Weights of a small model that predicts nearness at each pixel: encoder norm rmsnorm.
Rows from block 0 of the decoder of a small model that predicts nearness at each pixel, named by matrix and row number. Rows with one number belong to one channel. Each number is 500 + 40 x the weight over its row's rms, rounded and kept within 0 to 999. All counts start at 0. Numbers have three digits each.
After each channel's rows are labels from the 100 images, of 14976, where the channel reaches its highest value: "lies over" is the class under the peak; "responds to" is what is common among them. Only what is clearly more common there than usual is listed. The data: rendered rooms with furniture.
# convs0: first 3x3 conv (decoder.mid.0.convs.0.weight, 256x256x3x3, standardized in use, each kernel summed), inputs 0-255
# convs1: second 3x3 conv (decoder.mid.0.convs.1.weight, 256x256x3x3, standardized in use, transposed, each kernel summed), outputs 0-255

convs0.161:570329492546540485501527550477497521565407447513434456491467509525469510455439471451556491473484520489529489516537511547507531535521557585514482491456492478440495611525511480487526531529531482525524537564469435538517457528553495520447557524475476483508494542488576562508477459502463505471549497520437535515510503477504550503481462527466513445493559545507467479477464453490468491497442547508438506526404540525471506423491518531375536478536526490408509537587457513517472525538502554529512524506561491477534468456424462519518498502431498559460549449517508503457477462456503482537511578536552437506514531491436469528507487458499640478542485508537482529429530492561522515437495555459538446505489507494518462419521511521528473509508489541535522474541515515515499562549532489
convs1.161:430613486453447484495481432519517516428565527503509587540517536516585512524556504537486442494471519475489533473478505503531472483456502458416528528563484574525491427458546534486420476527537519523479478521512496517481533471437596530578520491502567503497495486498478461464477553419545502511568531500514420443520476526508465484478578527603564500493521461549505535523504523513498449479534468461543504419508417492503470567458468493537473433583393482549476517485465543490589472470521441486474487462486528492462543519525507549471449484519406550506452470468518476538448552554559525510437481486460461456501510490524485472467509516500496511527551534606536451485440544479527536559514456543472555500523477472527539555527474467488467553532485470498526524535541432523492465526499455
lies over: window
responds to: window

convs0.3:486470444468516492555534552470500564489519517464502489563485601509490484481508534492505543562531519552438424453525518452530520421523468445533550486458518549479493525501464448453475467470503459437544451501496494465446493517503508514531508507473493486549492493457472458491593491517499475495497560470468510540497425459548466495523495545474484550460566518462428514416517467503508458443519481529504478501501609479484476462478477461495562458574547437524541442427469534431431489530471452422492585522490477499535518447501512491456505463549551467505561556429496483456494486534548563598460508589491534545517559508444471529520530476527453450464496527530579497544479495474491555542411490428550524479546562544521490518516466567519493519504530517604553535519522531474498528438565574
convs1.3:494555597488511480461509460572543467563499530584496381490514493416552531514562484545462465451478487502497529545531550519496533556467508465526496558523430498531445531500463522546582509461478519550539577488563476533474527529454510503492490545378573483512535439516483522574497436469496505464547491507492515525488615535479515601431549485541450480553523478521561438571484574463498504500492490530557470495537489482537521446455513479472521487517530557526560536499551538518527488507495486528446450506503508450396536448487511496564591507474472498538543471492541490552458475476550435537519540471481488485539514493501547484495481532477472522515501498497509551434533511498464544552566530509471466557498419526473544391429541468525550479517466553489520503481504489524477537479519448
lies over: floor
responds to: arch; largest object: arch

convs0.107:504472460525514571507528534534474508484542483546494536522510500537525529516407490506491437503506477540573484428517498489508574480506502490485507527442478575436503558452523527517504431469484497492562512540447473521501440511549385517507527416546492450455437562473510462505465513488560504535525433526531532526444471492515546450458506522509509556511522491449503564486485438476580517578568529525521465508424549511458528523534578468494515494488520431491516466547421469496501520476471505483429447455518473519619420527517499509472417450540514509505547484475493505461487484503526572565562488512473576536529574468478472527529524460485456438458488537500492503523472379552497481438454459490519488451481422475550451433521519519526489608500519455508522543516572481530433553517493476
convs1.107:523511529553517361497423562429536534520501481562525518514494566461445491497496518471532567460521543492439501510464473525477441525494479567559458500560545473515499486509533486455563530522527477534472518493544595492412518462504500533520534479416480504562582463496435517514497527585532505544434530466496501524532557527519486487598507500454483501514515571472498425549491486459490540462504513379535532501442501521510447467559440534502477535552453529509419488496609507492547522517492495557528516541534505494431465529526510532542489556543539476500512513541477448520539513509505491538459502539531444499521452471502415463540509584518495495429523496541528635480509542486488520531543456477459488518564527561483496532514430515441511417485483512523500507570482528479492468499534548
lies over: sofa
responds to: sofa; largest object: sofa

convs0.209:523482488530427504498458514499443476622432479455522492483517563570539487563454594494522541525545480563633480516563456530494510573487520504494538483495474378507440463532508468549497517479489547562468536475515505494494485461490470550513502533505487466447517550497544505528469492532404452465464602504463477436496502479511555511502472443459538491490522541451523415477490530412498493592465450560479504532496581469522494466507495580485494481500533562442445568521516446532491498513492472494513452509477462561480455494486414486509532449596497479436472454467510520483482410566442526544467448493465490490456463544481478501463461533518584557539471440472473484595467501511510432540486459513508502494491505515496521538545473483518460506470502515486524527517530508528420473510498554
convs1.209:552501513499553480482434449516548523443503484470486481511529518459430526464541462497532496472477461521415531538496514472577478432512454530451502511533558481460529470520559510429539537518459471472441449572566551579534502517540557543517509525474515481491498579507534506494532584472572490447425530452532512508519506487495458471460475528550491481548479514551460532401559430486470521545503550465534513441597455491483478477602478494465487570548453452526451434498531566509558494500499546518498417517492540482522479526489591484528439501455540480501514517559506527564573513467540490469498552505575465548563474452522451485559444466451484497514588530536565506479543534537510570470503569497489485462462517481515479513500554485476522442540477548457507419474445504416538517520511488
lies over: window
responds to: window; count: zero

convs0.8:480527572444505438454484512492444465465550479509492494573493511494527488498496478484513471474449531509476517505427545515540374522487500477479480534508531512498572521502485556520489589529465586429476534551545551502565490434494537402463521495427529511522522485511519551494528515465502489469506460485571501477475533551495465553383502519590472524564520502512508427501489490488506448449525458420477529433565497482471478553518445515525416525497519570543471499451509512500520510532529564571484520538517526432425561463501528539555555493477470499518530465583473540508485591483528519462548566446567435559515426523525486460479485543471594539538510485504498479485514518528501528473488525498498488504503539493503474492431454476488572392514463525488486488533473565572541526554511425
convs1.8:420462505502506569490532511506513503514455516430501554455521474542494609511532584494516536506541501466573468527506474506418543500460500553526461422511455510467524482494398535533497502506505512596571504457501484524461511570478502595464541481521455470498553422534510515514503433539488506536532541528519587521507465455511528476531554534460493524538536560493460538498423547545503491497531520505394492570418582490543511514478490515437590532490552512529503485527541499491443536486497449495521509476489469561561438438543454482494500486502501595461515514476495468467464463501442565514470472546416563487461499548460503592484496469568501433531498528548493542545510482592486456475531500523536481513482458553526497504521567549553509598480451472493457534464523501502464526474544519
lies over: ceiling
responds to: white walls

convs0.239:483413474426459498516538441431469530449496533422449480541527514497578473515561480516477520516516525525476483465416580551493548596503512492516536536440574452518454479465463477524457475475454488438526487530535516433551554538484492535505528455469504499456453482505506538557460469448445494534472556489477469524510487451468427499556416564480544496466501457520524434455482505492474513474491482517535536571470465502524527416524525589548492488463519484378440457551566451438443437488478542455498470503488482577519530557483550566455522519443546493462518510487495562499498416536521521534462493478482503506519436511531520570435467480534525497455466483484421431512496531486518432549460551465564538492537508501503562495460488494519564496420522488513545516488528518482593473524521525
convs1.239:562577548583566552487456541509512482551509463518556534458473442494480466491504510487517529542507540551527511547510446471521560439492425452507533411525479487544513468450511519413481480517564498504446485458513495551539410429496484523456451542494555537498492521452470499422570539493563462448551506543598511443502528518477556477484563500518449484493495467447456546564461486451497432533525526565490523483535536468489448499475527490533489487502472468562485515435519481503512521441544499556494569500553514461485489447527520506561476431500487525501481513488506481465492466461450433423573461488586503527515504518492538465516463464366506496480509504537516513524522484484413494472492513507401491460482470425468403475586545560482455512500488459503476487523437459537513533539423498
lies over: umbrella
responds to: umbrella; largest object: umbrella

convs0.130:512506532516533493508522493505517464479458518482506481489576482494464528539507424514457541431567527536543497425451503548447510555474542527513441587522527463440506456471455436455503500567524412539559510482540546564507478498553454515460530440497512449488535497548506517546458445472512539417555469537453557538559578493505619480530537532536522504478458480513527537528460459524502556491585598506462546508457487500491520442513532511458520595465470506471529485604540530552526514548486474499488485489560507532547437489482536519500430492452534534467447490503451432538471500512472469565450515523503484571533523494488506525558524456550448531579509482529543426510486494551490550435584491472442385463502517545485500447554477470547493527479539493464528481479483460443540471550502494
convs1.130:493572554546456463462578514523473504432533505614570539556490525563446519503480584505547451520463505482503507586546510492536455441512550487460536432544467537518511536490540511484506519425541578463529512531491486472532458560533477451528510527469509517466440458502456540443437492562532519518544495547538552551492471505494451531495532533509477452521512436453458464450502490502505441504457454441541538487512487432517525507487511468577423519518444510462464508481436460419564509489587554496535455499550515444446516512606535523586505491545459503507568512480562486420470525495479421501496530511492473460478488524506501551452502570491473510435511442442461575452526515476510452527458449587470538522548520516523572547486497491480558534515474490491521502525508525498575524575514507
lies over: umbrella
responds to: umbrella; largest object: umbrella

convs0.253:445534544397512467481447541441523444480550498473433420583517540465439471476431472535482506461478457446432504470460504466560469490512478500458488513470431451507525532510472441566534486493426516477542547528563477558532438426508498486565496499445518473531485490587421472490583537508502478452425570522504486524479483522533505493456455440549534549534563421514507495546532466484483486513470440461579502424525445511476545512544517449505461483535512526482490465444464556454467490504527524490454458510444525433490532426537538504496481479508484420476543474535512502444517551516532432576474514450513485522527450473479449451492498533501430505456488465512512504479509478462583557530504537444530545493435447536517522431519495454562539412513483503434554457517430503543484491529472470
convs1.253:500408436533459517518513487481487528618453499481513531474481466490597495544492573489478506476456565536552432505505442510495507536486488463548514501434501500482453440456446493546484507483524475483477445453395482475460498500441461490401428493511460509479509505426514549510425435462430443510493487493480510467472502507388460484523534478437435465468521616444519511507448507483496510521481539532467470601468549491507479483542484513462512499474471438493466545493525440506467476469477462482524576509520484542517489540466444444482513453509446490462487518500458452457496386518466531418551478509451534462426534504461526527457496465477544454517427487461463484508433487479414450468484485487509499459512505496480460496468462505515417524429483419565493521493591520485495493446481536
lies over: ceiling
responds to: count: zero

convs0.84:540472524431431491495539520479477464431565514495530579575518512535528510564498534469543508576464547502552481516479521512523461454447461502432458467459591508522490391540470549477500534498492523469480463487435539511494505491493519510506511500462542473490526499500500551462409552458614502521531478499523425467460423471487449463453504573487499551494504453476410431467579531491496481495525470468586467520533527472453475522448510472545485589515528503512443480508469486460483471471447538488531590473500518511442474474476525553547463428541451555443511483468480506471499491474472551494546465528436480540499482484558447427398512537493606524439495452573509492525499493524491502477488579556498478460457538454514481494421464520510558531440494458484506504531516545573487481427503475
convs1.84:462537517537547493509459477441531526524428467469415486528521512550502558466424501519482535458570501474483507451492527499502511545474481564507547473525472428426491531456513499565509467495525487521514514497416477518518409547488398497505452519483427445518491531479455471520548453530464523466535491491532560566533525510532580430475523475575509453549444516535508495463384444465499500519476519470496486465479460513520482508532444495465526496443487568613517503493517491509542470547536536486468423506514535464510457541508529552512423582514512481489506503472505453458501509542506409537411481451521539484504516524441450574487493453474464467548517453428551551466535518591483495487485501496489521493483473563534504465510543508457489507475523542569559424484520400442501525607538559
lies over: ceiling
responds to: count: zero; white walls

convs0.249:481576545490526507442485559508560563461550503518485483466535485490455557500453524512468555549508520511499523522505518524472443491462521501571493552540441534504555553531429525546523526483497471545471477488563545496487480483532472442467470559446557544543515469543442520540523423504504493519557479540390616602510531570560535548527555497534484534480481541465524501517507524477497542558540538599482521532385533549529544408543506513477532546441582496503466520482535531553527510537505493547482516523498511466509457486514517526472505498477518477479541542516501386476441501497525468586506483506525453539554596525463464521512507491492444490520539497468541482508513483511526540480466420500454461553566563541432526487444454556458472525560467568512438523496524514524507597515489493
convs1.249:507419559489455519474532510492551488446486536593467426544501490530558486508532419557511528464523450505487539444540523485522518539497525456470476486496564540512409504514569513537565495534447548516521556497516516517470522507543541570523524462437548504530490474489536474516442477508443542533501547511403498431564569494491511442531471499566486510486589432540539434552495465484457454449493507512515542502509518555471451432473510477508530449558493473424525566537495459498431565497526464580500525497512477521480559545458469540574547504492422484500482450530467513564497505511438550495525491439427503453508432480478530556563505447526512529486478576476432512521491459485527522552530483431502446494545478468498501394458533532533550512540518499460508477583452481582488543547511539
lies over: barrel
responds to: barrel; largest object: barrel; arch; largest object: arch

convs0.184:498471538480520467520558485499556512518473549509497476523556448476498474435489445509461543487490479497480447548421503515489478580499578486490528597472481489527469564501550501470489508530491520572574467540539500468501429456454535529461444515474469437517512504539442480495540527410518508424495392465508493552526558510559542538473503471494527492544506473529529481464540412501489497486492502455479520458490470515463522439546507418447501527515426444478550541539432517496478493500485488545510427510504534467544513513413571524474485476437525468473473464468425581572520616433527420549422484477554452513543469457553509534528499449457484574522512471476519419461566492521559470504531533495498526465430543504518579462502522479570523489465459481459479512489458505498551467492486410
convs1.184:517472507574448495498432521459496498545525527511537563486478452544531532470474607563564483556511571469595502545533512501484496482537491541519424458510465480459549513508522561532496574521539508473478502526476429483532500445474530488473540566558482502497512460474537547560454533570517570564485520523479477496555408466445534412583510533511459534437439506543529455495482583512516444501419491508510471495484565469511454579475484563504501503522545506500482532530514483491586496535524497453543508481581555506517524501449518448513593516496460482542504548472540495484519515538443548487500516558443505528455515572434477536458453547566580479556506478440433579550519513463469529521517500486522484540534553599541460520485520537485485502545465497545468470481554478482491547433473527
lies over: floor
responds to: count: zero

convs0.118:470450531481531478475454526488516510433515522512469477591578477493576543494508477480495592522488525512533498457482513603538469567495530520468457548504490526461472457540473528488496518539481434519523530555528492522592539469478485470479570488467526473480482412498478558507495478450493533479556535593413556498544524443506532507521473563529517540456472503534457489527491553480551533528520468457494517475422485529464571474515546509434472534446582540409432497629542505493543472555573579478421432491537511514578455493456545566462466497454494471457555502514540493531500425503515487515487494492494478542523492498515504555534489515530539490494487462525502407553469466541529503480496539481478500454528493516510513450427483503509553556539508533501509526473578459564561555575558439
convs1.118:554485544570489492510531527464544493602463533551581512438435491524492430507466540506504444529502551525564449606506474448509526481511499492564524465561506500471527499479495528454507512481510538476517436518509496498493419468579549563473420530510505522494538518509503538438439490559526471520493425486548512515472500573495497484564534459487462557527529496444522491536422478488477402558491542482534545536446594502582443466541477452515463460515459496477486556509524476477462541453498524545554580475573482469512452458557496485591507503542490487469546582448493471469509523523483421472567554528535511509495445550479475546479473497450509517485490461501518630509533540462457467446500443515481500513431547503497511487512515575506476498537492486508431482510468505522524473485388557
lies over: umbrella
responds to: umbrella; largest object: umbrella

convs0.206:487485571485499516471555533545509512540371485454508480483502489558535465514478524451402567512445505540560468546515494520514459452572526560556522541456434461504523496548489433432505495552546532577512490496478484546501411498475502560516512528509523488571577469461498552466509466507450537397469563497452565475481451476446475556477532475549467563498519497503441503510496570568505463534472501480449489478530589573511466367531495524522469517528494486484468503547477464492464539488475505523487486495575508444492466499525519492467457518551529486491494568538508461529507513487499458524458447504522503489485515486438520526561579392506437401586537572475569480496448538447513535477565498441502529523466514510478502429497508502483505476443525457552541470476478473509461507517445482
convs1.206:536481510522487474497521462476509481461592604499514438566482477495556458485530491574499457519579470482514543498512585530493514511451505494503451529540526461499558532462578471553516529549481473527514479558576363462565624497480487464477552505499523554510480497531535484578542531471512532517522561535490456548532501561508499538500483475517521463491508432546576524516538436388461485515420449505585482465486433423495549523431504532432505470482444497554576495525478561534484501490536513474475508543485499470513555402485522492553531468456515479523517479472522530481503553478466512508555533468547494538485560492499504522458493519590497480506510514485436453476540458480511523543490491589489453525560562502517477483490537470510515481562546554457545506612488502524477526518545500
lies over: floor
responds to: count: zero

convs0.80:502403466440527496546488506488483483484439577495537517533536522549548496533546526476484487491500539519529455480465545489479441499556532492495512587508558502500451458532557438469426450554491460485545526556525566487498539478446436462511501484446510480496502438540492533529449518502451551511522480538472403535538521497495464472485500573522589573545459412555443437456589462540506568503540465470501516451446508527535517464538533516459523567524405494492480498518535504437489507535492532523524531483534560591495518513450504555449497528544542508447474499557481508550504438471468424503455550551506485537530478525546536484536535475514526485532548532517517453544486501541525503479558517449508544445438578522452537480484509480589420503449502472514482533522515519454607448435564437
convs1.80:584540559562537499417502458542546517554548519499481524433491433476494536436423515536497479511495500446508520573512469466581541497479511525530531425511480537480564521463532488495576467406534522468485488462532422508585450546530519486464506560491508518476505515461528476472564504489598489497520472530552515506492476530541505543464507522549421453491511460446489515522459520453546421507426545539516479526511516486543455535507481451528494472501509472502449520491469553599541515477543521563494465540550494426508547511593528530551500511415489496507537498473544480405526564514551467459583530464592535487546516481497491524459513517441534573456540449510535561453562464485502475486506544555516468560502507508517465517532546485439525500590444505516459486506434531502457515466421531
lies over: floor
responds to: robot; largest object: robot

convs0.135:514464570468455492451452480555525514453476499467525544439561349506479577559446490531470574483550500545555474460535531518461461446476529496525449564472475553455499502577504522527531490542505436562497518479528493543518421451477493446467539537452533498505520407492441497532516507550530524546551509518472542490535485509514531534519476548516502555522430479501467447498579568433501552543493503506528574491468552540509530490546533512450498543444547537483537487562458483547490550501524510487473466522551529502499486582482505542487525518583527567486456500572561445477571446528544546526542528427481450549438561527509389524553534430554537502572471479522507489483514428553521523451452490567516493533488514520495502476472465472491497563506523496476458501540534541524489513577487489
convs1.135:441450480579552456592570505402461482514474503514475429566471531549514459469504551429489459498513502443474454529486469468494437528472462512521480452518554505477525470475505457483571516517474531530528494563493475528490506572536474545496466452519454506540587574508506557505434531553523534489520454510524552497529491519515525481536538457481513518469576480502563473409457469401461478534436552429519432466459569423487478449511470543456486491561464515501490534508540531508480535541521531529483536484429483483460501421514487469525441508509526498543588453493522582548485501479489497526538507615467526506519415514487531545526524442547481481515516502559504560516519508554467512443548547523455536524480506509520474454521544536560578428518499484563503443580474483508522537460530573
lies over: barrel
responds to: barrel; largest object: barrel

convs0.223:497401530481577567473472501506503504471510499601469462518550507514464507457505467499430537551525495528522508490456490564570537468541515505545457534504459513431497605470514488547510520524514440492534486546513479508530521446524407512545558493490516428446497531569481551514460484521509544496485515579418559569532551420498503492480485485508495515555530499483486518492515477509503541486512529541561530499320509524470599424521543534438458433446604511372487446555541515484498513507505560508465512527527506475562437531491554474542471529490525448489559490517473444497451461467548477563544517504538533533528552492416495472530527498535476438502473535492506497550522456511571484449513534518491507490521475478558483467461524518509524540542527515503539499495553479509480548566522479
convs1.223:495503512554429439498467583450497544536537502537525516486474540453533482487510522517473520436487566543538454524511555479506525530454454522442542514574469549579556428484540536452590597558531506473441557525497521513524479436462493482460496486467468548498509506461463478487510556504589459506520485466531509431502540630497515509550625461468528540477459491506519402590482510489516506522446489434544479524499520519464448445483527511509547520480534496437458506448535495540530516470460530542502503450495544469406531502517505547570500448503515479558488504468525525552533543477506447446534489476540451534508479478505524466510506513493545565455552472487541634441473538453496514529547534467481478494503505523518419501533462577462508520505495471521461552602478500546469493484461539
lies over: umbrella
responds to: umbrella; count: four

convs0.208:459449470511516504462445496469513541462558527519486580478447549478484511442512495545462554582507498520526536542450495501609460480504464487505513485509473516470494488471461500604512543534495534436489478508417529469492525466447516508558505502418510485521471477563532469566494531541500562572495530487471500495528462409481475447477514479494482512544510512498466402516517482441505546431489518565539516535462494542480505473604469591541480445414491512440468508422538515490527535470472481483547579559539490500435447511517520521599511458520512466517517497570404497502472476553524534475522529521536497539534463529407491474507547533527556483486478554498472490511517514512559459505460585552469492559534541500531550524434426496475444483528461473507529553514607530499487577580538520
convs1.208:485541451488520463572494515534429447542466471462478379514526497524492468524522435415472487428503560465469453470434475472464472509479513507496551545519541486525504456521514508428462484513487491574511487548543513563445467522572486507445452498447483460478512541517465481439514506480507465414576509394579548485471494553492507531533564480454498467414523530489504565448471517492488520512511555453494521502519503477500475363497524485452520510522514486548481491487503523496419471502458490474468538484409452511438446463544503496461443465523513546479521498412503494451508487493459464499498457511530474507532515510579525494564512436402467504524496472615556441518506547565494526474496497468476535412433488473472478440626471504494472513488527517492508506557466513470464446521449542
lies over: floor
responds to: barrel; largest object: barrel

convs0.22:520479509521545467540537558469501528520484487555534488458454462521455489481481505489497564562530508525554417581449415520453503506473501485556480455524463521436496483491434503541475488543531447494510477540536507539433438441462484565503506526413459480482554550529473528533471499507426517537516482503472542548554539461530562470534513439514471508539521563438496487475502477426464542546491526542493525480382562506488491425547497522440488476464480518466508554524568513506539531532513521522545461530503505572499450531474429416460457494497504447461500502463411490491523417549449455495465530592472455523495490518453527551565545473585516491522492427519505509657497516502474466536541448536472411522490481509532503501582447543529442525527513482555489539527517507456517536521551519
convs1.22:527509523479460496442413500504508509449513494523471514574563485490470488535464451548451459470504433472458510473545550434575520441536486505473583555518443550550488484495499554453471509470479536491475518547523514505555524540524551408542510502478545478478476490517464461486568567437578506474541536484560465458499465491481431563484537531519536540512495442507493517532483471557527417521521500471550475449580465487527540516525495426604523511563487460492497495413502498475560510521501496505423375488520534433467552472502560592495493563453507516580497436499561545533492564484527561476526478419552500520533550513500487462484517535445477502512555528476496512409551512505551521500518507490504538473481438469514533562450504476478534489583550492470464519516486473472452408505488438
lies over: window
responds to: window; count: zero

convs0.2:561495548508540434487408484497537496536463496542475522547500459480455546508499465451443483448473531513506532487501506532488471476412494473526472504502517481467456487438493538515484500489525445550436419533587499563538470453508510392472549520514543480529576494569480496472472512445492531467546536546501536558533552579544516512536486518528432539461473540468558479477519508515573516528571506512509501466526475509527503576511471513493424549482549494585457574541523519541607502499525485526423510511521499497471479495540542478455472551523479539508503487527567426445423516517525553596513477420571513507488574499522493443545453510439412478541494555530537550527492482571451537483498450492407506481468540437495451534495453515456420501487440488495469433527531505504516477468517427
convs1.2:461456498484470537480549552492498487463529531476520472548530535560495513474514556502544569573486474451516498556497580509574447534502553545460447536536505503462615539565512534544521569523440545526569542506517485486451538573524513538558532543531460511465488504533498533514501502525465526575454494514456539525450473539575448470511541493540546508494462543537514415519511510488467529494489466501474577517421494545474543468511511526440537533465508545413517491495496524491494522508487475477588470506483538497528492543489444493529594467428489520554531550534515568552522504484469529484495515495445461534435462526474512571515571489617504516461477503462480533476522473500591488499547532498581507580580543566589496534488561486581520514515519532520480537501534530472524622487526539
lies over: barrel
responds to: barrel; largest object: barrel

convs0.251:532524515427514583513408501531482498445506460496461517525524470516543555508465488500434540485545509564500522469507478526549502459464502491500473545500490537449506530499554559564519525553472464493499511532552474526540440402518430421484535491536527470481551507563453492549477504539535527496471508549468587572516542518507529492502491532487533541478440543464488518504587501454505580535544560509498529480388483512506562535513526508427483500433629551559457449537511526571540504498445526516486519493560492500561454540515540499490472516584506429505481493563538378460472452525509542588577550438528524575496530472475422452529539478544470459557473523476558514514502465543479561424481507510467481527527537531531463446482492521461510516456533485525480503521542502560457517502521519
convs1.251:480432495538493463542530541421504472510490514511470456535420532513486482480460518453467518488527487487519496459482535471522489494431472576498505524522556446508527460477502514501644551516452503506490473538469551488462487554519428532517484508468384499491552538479484498482498549558525514537469434491506509434493501571527487462526555448461491497463547530493559395504484456491497484500462466424534459511452559425468460423529487531469493528505488537404534508443578507532478529477460546480475548497506494493456500493452444544573459480531538485567489527532511535558548448494513527473550441593531510513503478505525536522520568464573497479432497485533512609509460507515457479452565555446499508512545495527475439539432478522469562384472534470555464496570503513514458536459565551
lies over: sofa
responds to: sofa; largest object: sofa; count: four

convs0.94:447482549503497555446529490460513530416450479569539532519519514494481496423463508453432536524464495531472516491533525467567448446490489555507450532535361514523515495538507574485467527510473510491542418531468515484455498485455499527522479544489544440549448430468462464481513488458477505445485486447531504529484513530503538501524565457504511502541452512505505526512569463513516495488549472455425448420440464484462550539487460417432495513481463510538533542481468483541509496518558414443468458455512479384589511535495485523476488498468500479440482482515459501471519506548517479509493495419504388545492551491533530554537469476473508509566510552478540424448494521557582560521485490562526603467526561536520570440435569478530447528509492480485505552484471530498504477523503404
convs1.94:528459458520518425478485493491470445544491520479531453442462503510477477470532475497530480484541514490546505560507446490457517525532538403530509435471517473446483573456480434560474453402487473483469520450507446475544532429521473478504539502504560444481490422468486457526472477596483508505443551513433497501503455419425501530527392525438386460461498454481508479485443504462489427528399506529509507536514509480479411440473437509539516433477625492457434540490523522511473503469495496494463530508506515540499451483459510454470576508493541483476459510465472436491472459476468504471537510519487533466465494448403417466536461497505581458470509501528435498565547482432447508537497467451544446548482468484460475487535452500449480474476457526502483450513488475475437519437459511
lies over: floor
responds to: count: zero

convs0.90:458504573504540411537448515540497516462542434573532527530487518495541478504487563484477577509513509545417506518506492508488439483496505506579441492499507510497513488535460503485518507523533492457482508504460568536503474446415469455430466508499495482497514484535406544551590468520494510487415508538539558495513476451543526469548417440551509516534448540527501481486584472454435509512488496504530522463536476495462537502549490534481542502526509479584488467415514488485507433502528479473530560574543457493559511500493478526511481554577530457480506489475453481453587471510531478572562531508543482514487539490498468509489502534551475476570506511512509450442530491546524461527366485591510490522522557514530565576472493549501523444561509484434608516549486512454531574620492501
convs1.90:511452497512463474462539558449434525558507577504502500525445489524508493474421516501449468483514525512555453586536521498472515468471431489491556472561455549538460474456520574465520477523553499501458541493495439467506433505504488486438502535558476487453482488466469478483446537512545542548570505483478462483496470504472496519465583500410489488433527449445509478573400524443535445487464534488514380538477478522513465471456476510409549419469579514482506539486476492526513486516487516487455455509514574474442536485523509543510556526470492517548479490377509554516423486523474511467514487487496529497459518514493528490467557473456544468458523491511494562480532511479467503531593531465595522514472436477498458506582476583517547573467502490551475520490494413544440428448429542
lies over: wall
responds to: count: zero

convs0.126:493466522491463501471446512509517510517567483446535500536444501472462536478493529576498499493568535526485505492520547596522536455550455543513502487463493527467524611498493485559554502563466501392440519484437469473516448538548489438537481484463525479478521434502435533497464434491556557580487463514459524482514486467464483477477506438519454508599460475494448510492571469456494442476533527519494581540517533546496502527480510600456534502495515531556468409497529506464496583498548480517487486559560519464572449467523473526526565453438487469474500493564446472465553460508520521482516547505496508561522512501447387527509467509533615477548501446486466510508499463574447537478504478519514477466498486464461470441416444512448532530494449499424501468565549552521482553562490452
convs1.126:468495445487566473584531512445498475483453454549472428512524510520576492498424508459447499503481522499514425494466421460447463475453505491525501507549559468496484456480482473449470473516483490601558472519517506534399479525470510521440546473524487500511557505492423495456519480527465448493524523546430498526554581557561505575528449481513470528412530507448499477531427497470455499518518510494514468468407540517551446419550454489466527425549508497593477529506508514509456513508492518525463520455498477546538477482486470468414432586565579533487478496466533439491456480540485512566491509570514537450500541517533480488572570478543464469512544456576560529579553563583520525532537480512495496556511477509458534473523468521528456465523574444530483515466529462497476457488480542
lies over: wall
responds to: white walls

convs0.169:521388521600571603508443533462502546479534522567429511419480468530451492472497464471442499547551482451487531513447448550516533489541518534498532513467492484482480613495526518536500522555514495530532483551524495491510537468501464533511539524468451490489506606585478540513506472509510511540451485528448540538558564440516542516496452482488528467561502535480498468466555535490454537452515514610527487521411505502468541418491497521426506440457598507337518466545508525481476486562467545526517535559494502453547484525460532488554495560547535473516517503516461491495488494449528476556526536520544492512514626509434501465536554499505447506538459561474534537505576479503558449518522548477495516539525537473536527526476515533505509509534539529554508502460515474484504508508490542
convs1.169:515501520507451483462478521499501585547490489511521519511549494485479516485535514549494543494516540526547494521522545503524555512447443486440541558511456545560560443514552550450615556513555563470469545553508477524544493449510534487492478550550535482477517600470510508510548610520584521522485476453529501460457442604508517526558647455485514533492471507534518460509467526418513476540466494455554507523565533533480453473478551542513592489500551530463493515479525495533550493511471544500537507486523600424441597488523500564521553496452504446570496504451517523477476555462497443469563491499490475550515511502472528489510502548515549568511536489515508614462472490411512552548537529475483471477472477548543450533539444563453517510463491481545499504577509487494469514492516498
lies over: window
responds to: window